Weights of a small sound classifier.
Model: 5.4M parameters, log mel input, arch transformer, norm layernorm, activation quick_gelu, layers 12, width 192.
Training: 10200 steps, held-out accuracy 69%.
Rows from block 8 of a small sound classifier, named by matrix and row number. Rows with one number within an expert belong to one neuron, the router's apart. Each number is 200 + 40 x the weight over its row's rms, rounded and kept within 0 to 999. All counts start at 0.
Before each expert's rows are labels from the 100 clips, of 14976, where the router gives the expert most weight on average: "top examples" is what is common among them. Only what is clearly more common there than usual is listed. The data: chords played on synthesised instruments.
# router: router (model.blocks.8.mlp.router.weight, 16x192), inputs 0-38
# up: expert up (model.blocks.8.mlp.up, 16x48x192), inputs 0-38
# down: expert down (model.blocks.8.mlp.down, 16x192x48, transposed), outputs 0-38

# expert 9
top examples: thin (high-pass); string section-like
router.9,257,177,208,171,197,174,248,174,169,242,146,173,114,181,173,175,202,157,227,150,195,244,249,111,212,144,222,265,142,235,195,207,152,198,182,234,147,151,168
up.0,220,273,189,107,146,242,195,193,232,199,226,192,209,225,266,153,235,182,231,262,123,225,303,172,261,89,283,177,252,203,203,206,206,168,178,226,199,244,186
down.0,245,249,128,249,236,201,167,164,215,192,123,161,231,227,192,194,240,212,198,202,229,271,111,169,241,259,207,184,277,282,126,208,200,293,239,249,221,221,171
up.1,192,196,283,185,244,195,228,278,116,207,236,213,198,146,210,318,162,204,142,155,206,185,181,155,180,199,160,168,163,218,204,243,245,194,218,197,193,191,205
down.1,237,181,240,188,296,171,245,205,199,244,267,179,257,155,208,273,186,228,126,183,152,124,229,255,218,188,181,202,192,190,169,199,195,147,176,267,174,186,211
up.2,250,188,229,192,168,211,258,190,121,191,202,208,204,237,151,196,257,196,209,207,191,230,208,206,195,156,235,237,206,285,170,196,231,230,177,210,143,124,237
down.2,204,245,140,195,185,261,208,138,210,191,159,162,186,242,186,151,235,160,261,238,230,269,191,192,209,209,188,196,245,287,243,199,223,294,163,234,225,217,186
up.3,178,162,172,208,206,192,127,285,194,251,215,169,187,166,166,242,160,207,151,161,204,211,175,151,198,222,180,190,235,211,234,227,256,216,173,120,210,250,222
down.3,158,125,148,176,187,188,222,207,198,266,247,126,183,133,175,140,176,210,166,144,199,223,259,268,198,191,235,247,235,220,279,139,185,192,175,191,156,141,277
up.4,240,194,125,217,269,144,198,226,158,189,191,181,219,209,106,237,209,217,199,163,191,203,104,177,189,211,190,231,227,282,172,143,186,269,177,164,148,115,224
down.4,105,188,217,189,151,213,226,240,197,204,232,244,148,196,226,110,252,230,284,187,171,225,268,179,228,209,226,211,175,239,212,200,208,169,196,246,241,257,215
up.5,276,195,181,141,108,232,198,147,198,201,178,158,203,232,232,127,212,180,235,209,168,275,259,175,239,123,266,233,204,290,216,232,204,182,171,227,227,201,167
down.5,217,229,183,281,224,223,202,160,233,163,146,165,191,221,194,234,224,198,230,256,216,303,115,194,187,263,155,187,248,273,165,184,216,282,214,243,252,237,127
up.6,203,215,174,214,165,253,175,165,244,220,159,213,219,216,234,127,152,177,243,285,234,199,255,230,214,216,189,192,195,146,139,218,198,200,160,247,294,262,195
down.6,215,215,282,155,219,150,235,234,144,158,241,263,240,236,170,244,251,238,212,187,152,176,176,191,233,176,201,183,226,152,159,186,234,170,259,158,160,162,154
up.7,268,195,204,144,144,224,235,179,174,177,200,206,233,232,206,161,260,180,238,227,164,215,264,194,229,128,270,231,241,263,160,213,218,195,203,244,151,183,207
down.7,220,251,154,243,216,218,195,167,194,190,131,128,196,249,181,202,251,184,250,259,234,300,154,165,215,246,179,206,255,309,169,200,207,298,188,253,250,212,180
up.8,219,183,248,171,235,191,204,209,166,241,232,216,239,160,233,295,204,209,131,172,234,146,188,179,204,191,188,208,176,129,194,244,200,210,226,176,167,182,214
down.8,186,180,233,189,215,217,236,194,190,180,298,224,219,202,196,239,229,274,173,166,162,127,245,200,223,140,224,182,169,183,206,192,223,129,180,90,170,131,247
up.9,211,116,254,142,186,148,219,194,145,200,242,236,237,197,255,261,237,155,208,176,239,115,178,206,185,177,176,253,157,123,221,215,149,226,199,197,153,218,205
down.9,196,143,251,198,212,210,210,210,139,213,286,243,193,200,171,248,156,248,116,135,151,178,217,213,169,151,208,228,177,220,243,206,213,161,182,136,180,146,214
up.10,222,179,206,186,173,203,259,189,131,241,217,189,199,214,120,200,250,183,214,182,231,225,208,193,218,172,254,214,212,281,180,177,241,261,201,186,160,110,226
down.10,184,266,160,228,209,219,209,161,233,195,149,159,181,250,222,182,223,162,292,231,236,275,179,177,211,209,199,159,219,290,281,161,204,246,206,244,220,239,198
up.11,207,181,136,207,206,211,153,225,262,190,177,290,175,175,214,229,166,191,153,168,139,158,164,225,179,259,205,162,211,223,291,253,220,148,210,183,233,305,209
down.11,123,156,205,213,214,139,200,254,175,209,245,233,174,128,120,191,212,230,244,109,191,189,146,237,171,196,202,228,181,223,219,165,189,177,226,180,157,177,220
up.12,238,199,215,212,177,205,251,205,106,187,227,213,222,227,144,204,270,185,242,198,186,230,203,199,188,196,238,217,206,284,152,191,247,240,216,198,148,129,247
down.12,178,231,189,217,183,245,219,184,204,212,156,163,205,241,196,167,233,205,274,228,239,284,207,176,211,204,194,208,222,292,241,176,191,262,156,226,221,206,200
up.13,197,208,178,241,258,225,179,252,210,248,165,184,211,179,238,272,130,202,163,109,139,165,110,220,207,204,168,179,239,196,232,232,195,142,195,268,230,256,195
down.13,187,190,203,225,231,204,246,193,210,200,210,197,220,180,173,237,254,265,174,185,185,168,148,227,230,224,208,197,257,207,208,174,241,251,220,271,183,137,211
up.14,208,167,188,242,263,206,209,210,145,187,217,235,198,235,121,205,236,142,215,175,227,221,99,195,133,210,193,190,148,244,209,195,212,256,158,145,169,113,212
down.14,168,225,224,152,172,183,204,188,204,198,201,216,138,233,223,148,212,159,284,224,202,206,255,170,254,144,262,175,173,240,229,189,207,198,219,205,162,193,201
up.15,296,212,171,157,121,223,213,160,192,231,196,166,237,234,231,124,177,129,234,225,185,250,262,168,236,146,257,244,206,271,193,228,181,169,184,243,209,189,189
down.15,171,237,163,231,229,165,194,202,207,134,175,178,203,226,193,226,274,203,231,249,266,232,135,224,160,269,156,150,243,219,162,184,268,257,245,231,247,255,150
up.16,208,214,200,135,123,237,199,155,214,175,215,216,203,238,280,145,235,181,250,226,158,242,300,184,237,122,275,194,238,208,198,238,209,171,195,253,207,266,181
down.16,241,252,147,264,261,224,190,157,189,187,102,115,225,245,155,219,212,202,220,234,216,293,115,147,215,261,166,232,249,310,162,191,209,288,221,240,232,192,147
up.17,258,206,215,173,154,214,257,178,139,177,199,207,219,243,160,198,274,196,222,210,162,228,220,205,198,157,245,222,209,303,162,216,225,227,187,211,145,130,226
down.17,184,229,169,233,182,241,201,172,200,217,151,176,197,234,175,168,241,188,277,233,242,292,166,185,203,230,188,214,235,298,220,200,246,302,164,234,242,209,209
up.18,251,213,157,178,159,203,197,179,188,220,180,165,218,230,157,144,221,191,219,247,202,262,250,154,232,145,287,235,239,331,193,203,191,227,212,206,207,145,170
down.18,180,215,163,281,205,206,203,179,224,152,139,196,182,224,267,195,274,198,270,238,249,275,132,179,191,266,150,158,216,249,200,198,229,259,195,242,242,277,157

# expert 4
top examples: arpeggio; playing: arpeggio down
router.4,188,186,172,207,182,208,174,256,194,207,200,219,115,185,237,146,192,167,227,248,135,199,255,210,197,172,217,173,140,148,196,193,137,167,221,168,204,241,137
up.0,199,146,132,205,133,188,155,222,239,187,184,190,111,206,276,136,204,214,240,256,195,232,241,248,162,175,192,209,170,159,203,178,138,160,191,187,205,295,105
down.0,253,208,206,212,211,160,221,189,184,166,166,182,223,281,174,212,233,202,247,266,222,239,158,163,216,243,202,193,207,240,151,219,190,204,225,256,229,190,162
up.1,263,182,157,186,150,180,179,234,189,224,183,143,236,202,155,176,168,172,238,189,218,231,180,173,284,132,285,239,216,225,187,128,183,275,184,191,137,79,242
down.1,186,167,255,152,222,261,195,231,177,160,227,198,168,178,167,150,204,247,218,204,219,172,291,190,218,90,248,254,191,195,209,180,227,236,176,135,120,123,259
up.2,235,238,188,205,172,261,185,207,213,213,155,169,209,163,107,153,220,206,240,216,261,269,196,179,218,147,279,219,142,239,130,160,218,277,197,189,192,129,207
down.2,218,167,292,179,190,225,238,246,124,172,280,228,217,228,180,174,259,240,196,205,223,149,232,206,190,161,212,218,128,224,136,184,220,180,222,152,119,135,248
up.3,208,150,139,186,140,198,140,231,232,206,182,200,114,204,268,145,190,197,237,234,200,232,229,237,134,202,216,211,160,146,224,221,172,177,182,200,234,290,120
down.3,234,223,206,207,210,191,248,156,169,172,182,141,261,291,171,202,230,201,227,265,211,240,135,176,237,269,216,191,236,256,159,217,196,237,198,248,214,168,180
up.4,158,175,135,197,202,161,148,221,256,146,163,199,141,192,268,151,239,197,242,254,165,179,180,234,206,191,225,185,182,149,172,182,157,136,183,173,182,287,133
down.4,247,198,215,207,194,111,198,126,207,179,171,184,232,238,222,251,205,150,216,210,255,186,145,168,229,251,195,200,165,205,174,210,139,246,233,270,225,229,171
up.5,126,197,218,157,229,173,177,149,240,141,161,237,216,155,235,229,148,194,211,205,177,140,192,262,239,228,193,174,212,170,206,219,160,166,144,207,179,222,229
down.5,139,210,188,179,209,185,163,205,224,267,201,230,183,113,176,219,147,222,171,132,170,188,255,266,192,155,177,213,215,163,247,210,213,207,148,202,204,214,286
up.6,221,152,131,198,143,193,128,206,245,179,194,225,103,178,241,173,195,172,224,193,185,180,189,242,135,203,228,208,177,169,206,217,170,168,192,165,218,261,126
down.6,240,158,201,191,218,182,227,151,164,178,149,144,238,268,158,214,208,193,221,223,216,253,173,148,268,221,246,196,210,259,188,207,203,225,220,269,217,134,186
up.7,170,144,130,213,143,194,155,235,229,183,189,207,121,200,283,132,203,194,231,248,190,221,214,248,168,197,193,197,173,148,197,185,132,153,182,201,217,301,108
down.7,246,199,189,208,224,144,217,169,177,145,157,153,215,261,200,219,218,191,231,261,221,233,152,159,230,281,208,174,204,229,155,200,180,221,221,235,228,220,154
up.8,147,180,120,215,158,186,173,247,233,158,228,219,114,216,271,143,228,181,227,247,174,193,211,223,160,190,201,157,192,177,213,170,151,178,188,168,190,278,99
down.8,267,219,192,230,215,129,197,172,221,198,153,157,223,251,194,209,212,188,246,245,205,228,155,160,240,274,189,201,202,210,162,203,138,212,250,269,213,210,152
up.9,217,170,169,220,194,186,211,210,166,153,209,208,237,239,127,178,219,164,191,204,206,225,146,226,245,137,242,209,237,246,211,107,224,269,225,164,112,99,167
down.9,220,178,262,122,221,217,200,180,210,148,181,156,147,206,234,166,186,207,181,162,218,169,298,167,251,99,264,216,181,110,220,225,200,190,237,194,119,157,250
up.10,159,168,130,188,187,172,148,225,273,178,164,201,121,185,253,149,209,180,229,245,164,184,190,231,215,186,236,163,182,148,175,186,158,160,173,167,187,271,119
down.10,247,202,167,211,228,135,200,151,214,166,192,181,226,245,193,240,220,171,214,226,225,215,131,182,223,256,223,180,155,205,194,216,143,205,246,259,194,222,137
up.11,132,277,285,188,217,187,207,237,192,151,248,247,269,242,211,207,199,151,262,280,190,185,217,243,205,193,132,118,140,135,183,166,199,196,173,153,202,219,252
down.11,153,120,225,220,213,212,193,207,182,198,169,206,129,164,234,174,180,253,144,134,207,146,210,252,174,194,189,230,227,191,254,237,251,205,188,218,205,199,189
up.12,166,168,142,201,162,187,157,229,239,162,205,217,128,205,279,133,217,191,235,246,168,198,214,223,172,189,206,165,204,159,202,167,151,159,190,199,205,292,90
down.12,273,221,184,216,208,134,199,186,225,209,168,150,197,275,187,207,236,193,226,244,195,227,150,157,218,264,204,198,209,210,169,185,129,205,236,270,232,209,148
up.13,195,176,132,204,152,215,149,208,240,187,195,230,112,199,235,166,216,181,203,213,166,174,207,266,145,193,228,190,186,185,215,216,190,166,189,153,221,240,120
down.13,248,135,205,200,220,162,222,137,168,173,173,142,206,252,175,212,209,166,232,244,246,248,166,110,254,222,226,214,173,239,180,211,180,223,207,232,222,158,173
up.14,140,216,227,163,235,157,197,162,260,148,185,266,199,164,239,285,159,218,171,215,179,154,207,257,227,197,160,166,204,163,214,226,180,150,149,179,180,229,194
down.14,111,199,223,156,204,199,197,197,187,256,209,222,179,117,200,230,163,233,166,134,187,197,251,268,189,154,188,214,175,157,260,192,211,194,154,186,186,209,260
up.15,141,220,225,148,233,175,189,170,246,141,175,265,204,152,239,238,156,201,183,206,178,142,203,250,242,201,180,142,203,158,207,213,169,153,145,183,192,220,190
down.15,121,198,192,166,198,189,189,222,205,263,194,223,179,115,186,216,156,233,163,123,179,191,242,267,180,160,187,210,195,162,255,204,209,205,146,195,198,207,260
up.16,101,241,235,178,232,190,180,225,249,130,208,254,240,199,254,264,168,195,178,222,196,161,206,264,212,197,123,144,191,178,181,269,208,176,179,213,213,213,180
down.16,119,194,242,144,195,199,179,199,200,253,175,183,137,154,213,175,144,213,183,129,166,182,265,259,208,154,200,198,227,162,233,196,223,174,195,198,185,206,224
up.17,157,231,246,158,224,179,193,167,219,164,138,213,225,162,231,212,145,177,226,234,196,153,231,274,214,191,186,176,157,139,196,207,147,177,157,223,200,221,239
down.17,150,190,238,186,191,204,194,196,173,224,247,256,180,143,200,254,191,257,152,161,165,168,223,260,171,172,186,195,228,186,211,236,193,194,165,176,180,190,251
up.18,117,239,230,181,231,181,188,166,241,129,201,256,208,184,259,265,161,224,179,219,191,161,203,233,241,208,151,163,193,165,203,244,195,158,145,185,198,240,187
down.18,114,216,222,164,191,190,179,205,211,252,206,209,158,131,193,208,144,225,161,128,181,163,240,267,199,124,179,213,183,161,239,219,221,190,132,190,194,199,258

# expert 13
top examples: playing: arpeggio down; horn-like; instrument: marimba-like
router.13,244,202,237,182,276,164,237,196,148,275,156,174,159,197,210,230,164,176,228,201,274,253,174,152,145,160,155,253,120,119,115,167,139,233,210,206,188,161,134
up.0,239,240,179,220,126,152,139,179,240,217,190,169,211,154,213,187,124,203,184,185,199,168,212,209,221,261,197,250,198,177,187,205,153,169,210,181,253,263,247
down.0,178,149,164,265,182,188,216,180,237,190,162,171,197,173,234,216,297,169,250,245,292,199,148,191,209,273,153,203,234,256,206,205,227,266,197,266,242,239,149
up.1,237,228,189,240,199,178,184,202,197,247,206,179,187,179,179,195,111,174,188,143,166,205,150,197,127,273,145,229,184,153,197,205,180,209,154,174,267,221,238
down.1,161,165,199,238,209,267,223,260,204,159,168,221,166,186,219,176,263,256,227,192,251,192,218,202,160,219,171,178,207,220,169,243,215,255,133,262,253,245,182
up.2,262,227,247,283,228,184,249,216,157,141,238,258,200,260,203,211,183,160,177,195,143,151,117,233,107,239,133,205,157,159,191,239,159,149,200,128,194,202,170
down.2,186,212,260,117,219,246,198,258,163,152,199,211,157,179,222,192,205,294,268,184,219,186,303,137,234,137,229,200,238,193,185,257,198,222,154,234,197,227,196
up.3,125,203,224,188,278,210,203,213,129,133,275,285,182,189,212,191,213,208,216,248,208,180,192,295,181,167,148,99,119,210,196,199,229,154,213,115,166,178,152
down.3,220,166,265,215,227,192,317,254,106,160,192,219,152,255,191,296,187,237,172,197,234,159,216,184,195,205,168,214,221,172,218,156,236,220,180,253,170,141,235
up.4,275,217,247,264,232,183,234,200,139,159,246,235,160,260,231,205,156,148,170,205,154,176,116,206,106,223,152,197,150,154,192,215,146,177,210,131,192,193,165
down.4,217,209,256,152,194,285,232,237,181,154,211,226,135,222,228,201,232,280,259,182,217,180,281,147,225,162,244,183,243,194,177,224,201,215,117,206,169,203,176
up.5,220,179,255,168,251,161,228,226,133,165,258,248,165,210,221,266,209,159,167,226,182,152,185,227,142,160,175,197,152,185,199,213,165,160,224,128,128,141,141
down.5,227,180,236,158,204,244,251,199,79,120,177,202,170,277,249,181,217,277,269,240,211,203,237,155,232,144,241,170,249,214,160,196,247,242,179,237,149,177,217
up.6,233,240,201,242,207,169,177,182,195,228,249,193,201,181,207,191,139,168,199,114,190,216,147,222,148,269,152,235,171,172,183,179,164,205,168,196,227,227,239
down.6,157,169,159,251,195,219,167,235,239,192,182,200,165,164,196,163,263,220,207,176,280,193,212,209,170,233,170,198,172,215,138,226,223,224,176,219,280,269,176
up.7,191,200,296,156,232,158,238,262,151,156,269,274,182,210,255,279,200,181,153,242,187,121,186,245,144,169,140,164,130,137,192,237,171,146,206,102,118,154,152
down.7,237,213,226,152,217,211,258,222,113,128,181,195,147,283,250,195,200,268,237,248,217,199,230,134,246,137,251,183,248,228,171,191,251,274,197,247,134,159,219
up.8,185,193,300,169,229,199,237,269,139,147,285,287,207,200,242,279,225,204,167,238,202,111,196,250,137,167,131,154,139,138,174,239,188,150,223,102,124,148,157
down.8,216,237,231,140,225,231,256,207,99,139,172,181,160,256,227,189,182,274,233,221,186,209,195,162,246,148,234,160,259,221,195,189,246,240,209,224,140,173,216
up.9,174,226,230,165,257,267,219,185,162,141,237,235,188,193,224,216,197,175,213,286,173,184,210,266,216,142,208,144,142,164,144,184,239,144,163,132,170,160,138
down.9,235,192,257,177,186,193,268,225,141,188,210,221,206,239,242,236,177,222,166,158,229,145,194,234,173,180,215,210,242,203,218,233,211,184,202,299,163,172,227
up.10,247,215,208,240,220,182,180,115,220,188,229,164,263,208,193,162,206,196,247,199,221,192,156,185,206,242,192,214,204,257,161,213,215,212,165,250,223,219,222
down.10,136,187,140,215,243,163,125,239,281,238,144,196,166,110,196,262,215,200,162,126,253,201,186,210,217,255,202,212,173,185,180,186,185,200,227,237,247,279,202
up.11,150,162,172,293,134,204,167,207,251,217,245,242,219,141,134,172,202,264,231,166,203,207,140,302,133,231,174,162,190,242,236,186,218,194,169,137,205,216,293
down.11,199,202,243,155,201,194,203,182,248,208,192,235,214,162,159,206,147,150,204,207,162,146,212,162,254,196,271,237,224,173,205,221,258,167,228,190,203,178,244
up.12,193,217,251,216,279,175,245,237,178,154,278,287,192,206,201,242,206,186,212,227,131,131,127,280,144,233,138,139,143,158,166,226,185,85,198,160,165,197,162
down.12,196,196,276,133,156,222,250,244,143,197,209,215,126,219,233,206,232,287,239,205,244,124,251,161,263,122,237,210,266,161,155,224,244,210,167,261,150,162,193
up.13,222,240,199,230,206,161,171,198,193,224,238,188,197,192,194,203,136,153,195,118,190,202,146,224,148,259,142,231,176,160,162,189,168,211,159,179,240,212,262
down.13,167,165,179,229,167,247,168,232,227,179,167,179,166,167,209,173,261,232,227,179,269,162,217,183,158,245,192,196,181,212,149,250,225,210,143,228,268,290,177
up.14,240,188,261,152,230,132,214,232,125,190,252,235,147,205,255,267,219,155,144,209,181,149,186,203,136,150,196,209,142,159,219,229,160,149,228,151,123,147,155
down.14,230,190,202,188,213,248,260,195,97,121,188,163,159,292,228,179,216,275,280,240,231,193,240,154,218,151,195,192,275,237,179,179,254,274,171,224,149,145,208
up.15,218,223,208,226,186,174,185,200,208,239,223,184,203,189,172,191,116,154,192,120,181,213,147,217,130,268,147,245,158,158,179,196,176,212,180,173,249,231,254
down.15,175,142,201,254,194,252,216,254,213,157,165,196,134,183,221,171,271,233,210,179,266,169,222,200,178,233,172,193,220,200,168,247,231,214,125,245,249,266,174
up.16,151,195,224,225,203,187,208,226,218,209,275,213,216,179,175,228,200,236,215,157,196,195,174,263,177,255,117,233,250,199,175,176,200,156,160,177,223,275,316
down.16,230,189,223,215,223,213,207,160,211,165,171,180,178,200,166,168,164,204,214,256,232,202,146,136,257,236,206,175,214,219,200,184,247,250,181,223,235,200,177
up.17,184,180,291,165,234,183,240,253,150,124,294,280,198,200,245,246,241,205,180,253,207,137,198,269,137,173,143,176,141,160,179,226,178,152,236,106,119,158,167
down.17,229,219,247,171,216,219,248,208,107,143,180,186,158,275,214,218,181,257,228,224,208,208,197,166,246,162,241,172,251,199,173,179,273,258,199,223,150,156,229
up.18,219,226,209,261,263,215,201,199,185,202,260,197,232,203,175,190,157,203,204,181,210,183,149,183,148,299,150,173,216,167,149,224,261,234,169,198,265,197,247
down.18,179,212,189,201,197,218,109,194,266,239,146,177,158,121,208,178,207,181,171,146,213,176,241,176,171,230,211,193,182,183,168,250,180,145,171,208,304,268,169

# expert 12
top examples: clipping; text has "clipped"; pink noise
router.12,229,121,191,207,215,116,186,174,229,218,133,152,173,220,198,202,185,148,244,183,267,223,225,162,179,207,165,262,170,174,190,205,116,304,149,268,234,262,163
up.0,200,205,156,230,215,238,152,254,218,205,193,203,218,118,83,197,221,245,203,175,231,219,150,216,172,263,203,184,168,241,130,185,237,216,96,148,234,200,244
down.0,166,195,280,207,224,255,226,209,183,175,217,258,198,238,245,196,167,196,195,195,149,131,216,174,193,218,155,213,231,134,142,268,246,155,152,157,218,195,256
up.1,272,174,239,204,197,139,244,168,177,199,217,165,200,297,288,202,260,234,212,247,208,197,185,175,185,206,147,233,251,215,210,167,169,208,312,268,209,234,146
down.1,181,172,182,161,191,127,166,160,238,184,210,167,150,209,211,226,249,187,204,231,212,238,176,187,234,219,250,181,159,201,210,140,177,225,269,222,217,205,130
up.2,223,172,182,211,228,116,200,174,194,171,227,210,240,271,247,227,239,225,226,235,214,185,147,227,198,241,155,176,255,247,214,188,169,235,296,233,214,218,166
down.2,207,185,178,166,161,99,180,165,232,208,208,176,164,192,239,234,238,201,194,221,208,235,218,162,234,178,236,230,187,159,195,150,173,178,273,224,217,216,125
up.3,205,158,178,176,261,206,161,189,181,244,189,179,254,172,91,161,145,211,212,127,206,242,186,227,217,164,291,210,189,249,240,195,191,212,88,207,150,60,254
down.3,208,236,204,208,236,254,214,220,236,192,230,222,157,194,186,198,196,173,158,220,193,199,261,203,146,234,160,255,294,241,209,203,212,181,185,225,273,195,184
up.4,175,213,130,181,216,219,157,150,225,236,132,130,129,122,186,227,129,174,204,180,212,205,210,188,172,247,165,250,216,188,194,159,213,192,175,180,246,206,204
down.4,165,211,249,163,208,206,138,198,230,224,197,216,194,147,243,200,139,188,213,128,130,145,245,166,201,201,209,177,179,77,249,214,186,129,163,191,203,243,255
up.5,216,190,242,210,196,163,216,197,174,190,232,177,241,284,267,214,267,198,251,231,212,153,171,185,213,214,155,199,225,193,192,206,194,216,285,246,211,224,180
down.5,216,149,152,182,165,133,195,159,208,160,162,158,151,254,273,243,192,244,214,217,205,250,192,185,210,220,221,216,189,229,207,147,151,220,275,217,179,203,127
up.6,257,208,228,209,205,142,216,159,171,187,214,157,232,291,274,193,251,218,247,256,198,201,170,170,210,227,152,207,247,209,197,188,187,228,302,259,227,228,154
down.6,213,155,194,157,166,121,203,173,220,200,198,152,148,201,216,235,219,220,181,231,203,236,196,194,247,189,243,218,179,198,191,138,164,206,248,224,188,199,128
up.7,270,141,211,186,178,164,221,155,189,224,226,153,192,275,315,194,280,220,191,252,218,186,191,178,192,211,183,247,242,187,212,166,167,213,301,251,223,260,166
down.7,185,126,133,206,182,151,185,143,223,184,181,158,143,207,205,208,238,203,223,208,221,251,153,157,229,185,238,198,157,228,234,124,165,232,299,227,177,203,125
up.8,158,195,146,158,232,190,155,197,252,253,110,139,111,153,173,216,143,196,202,186,212,207,221,173,214,217,195,225,212,190,188,136,198,239,214,181,263,213,226
down.8,169,219,235,163,206,209,156,192,240,242,204,234,155,126,225,203,104,179,169,135,119,157,228,197,220,219,199,183,183,121,260,245,185,128,192,163,200,227,269
up.9,150,128,97,234,186,169,83,210,266,207,218,227,230,179,104,159,197,188,230,139,269,207,124,248,192,190,287,219,212,225,266,204,230,215,174,197,224,181,243
down.9,255,208,223,185,203,233,212,165,200,210,179,132,157,234,256,223,174,166,129,228,199,239,237,132,174,214,159,235,229,204,201,177,200,200,163,277,235,196,159
up.10,247,156,191,244,209,108,197,192,207,168,233,206,228,255,229,227,269,236,192,203,199,183,155,234,187,223,161,195,244,283,211,178,171,200,290,214,193,209,155
down.10,213,180,161,178,192,152,171,115,246,188,192,146,150,199,222,229,228,183,200,226,231,223,209,171,232,206,215,199,164,172,152,146,195,220,258,228,231,223,119
up.11,222,200,215,200,252,252,224,222,123,223,224,233,263,187,117,212,126,210,207,197,176,197,207,188,192,243,193,161,186,222,161,251,224,169,130,172,190,89,225
down.11,223,161,291,173,222,200,198,230,199,223,201,271,197,189,143,276,216,242,140,195,137,119,246,219,175,225,198,249,227,178,235,253,215,137,179,165,202,188,271
up.12,142,185,178,175,187,221,193,226,229,147,226,264,207,211,189,147,265,199,208,271,258,240,218,187,180,149,206,144,144,237,192,232,290,215,103,171,221,237,184
down.12,289,206,235,196,201,185,227,221,149,180,244,177,196,255,230,271,170,254,138,218,154,200,161,126,179,204,163,217,238,151,200,223,182,187,180,210,231,186,139
up.13,169,183,207,233,240,157,201,203,188,161,247,217,277,257,227,190,265,212,250,230,225,161,127,229,224,201,175,174,232,190,211,212,240,222,274,225,212,219,220
down.13,264,179,179,204,158,126,177,153,178,165,173,172,161,251,277,205,190,209,155,208,166,250,171,163,208,223,197,217,209,216,184,153,169,219,242,215,219,185,136
up.14,186,187,227,189,192,169,200,144,208,191,232,216,233,279,263,177,248,191,285,288,226,183,161,178,198,188,166,177,203,200,248,216,218,231,241,227,221,258,176
down.14,254,200,196,141,153,107,187,181,217,213,202,177,143,223,259,228,195,212,149,215,156,251,214,148,228,175,246,214,219,207,232,148,160,210,244,197,186,177,153
up.15,198,177,222,215,195,180,209,162,176,160,211,193,262,278,270,165,285,176,280,265,231,185,164,173,217,199,158,188,222,181,209,221,222,241,268,261,225,248,196
down.15,225,198,173,155,164,122,186,137,201,176,186,152,153,219,234,207,212,229,173,199,189,270,178,168,226,199,241,220,200,187,207,143,168,233,275,212,178,203,113
up.16,250,154,192,220,227,121,213,158,192,179,217,182,224,285,246,202,261,239,217,237,213,194,156,223,192,224,170,204,263,275,224,171,177,221,293,258,217,220,146
down.16,234,209,174,159,167,140,209,175,224,186,221,164,156,184,227,226,260,203,193,227,210,256,221,172,233,206,227,205,178,178,201,159,192,207,258,230,208,245,112
up.17,181,161,161,187,222,193,180,208,234,220,255,219,249,166,105,133,193,139,227,175,241,249,154,189,185,166,235,179,150,232,195,209,282,220,64,137,206,148,234
down.17,273,212,231,221,196,256,227,221,168,212,236,221,174,253,211,263,169,210,153,210,148,202,178,161,141,234,141,195,226,165,209,248,214,199,131,225,246,181,159
up.18,201,193,226,224,220,166,220,190,178,191,233,193,268,268,261,180,269,195,262,256,230,169,159,190,223,200,148,188,218,172,195,216,227,242,279,241,209,238,189
down.18,242,169,167,184,171,139,202,155,206,189,165,159,153,233,257,219,203,223,181,224,177,250,179,169,242,198,244,215,219,230,210,141,175,223,269,236,179,192,128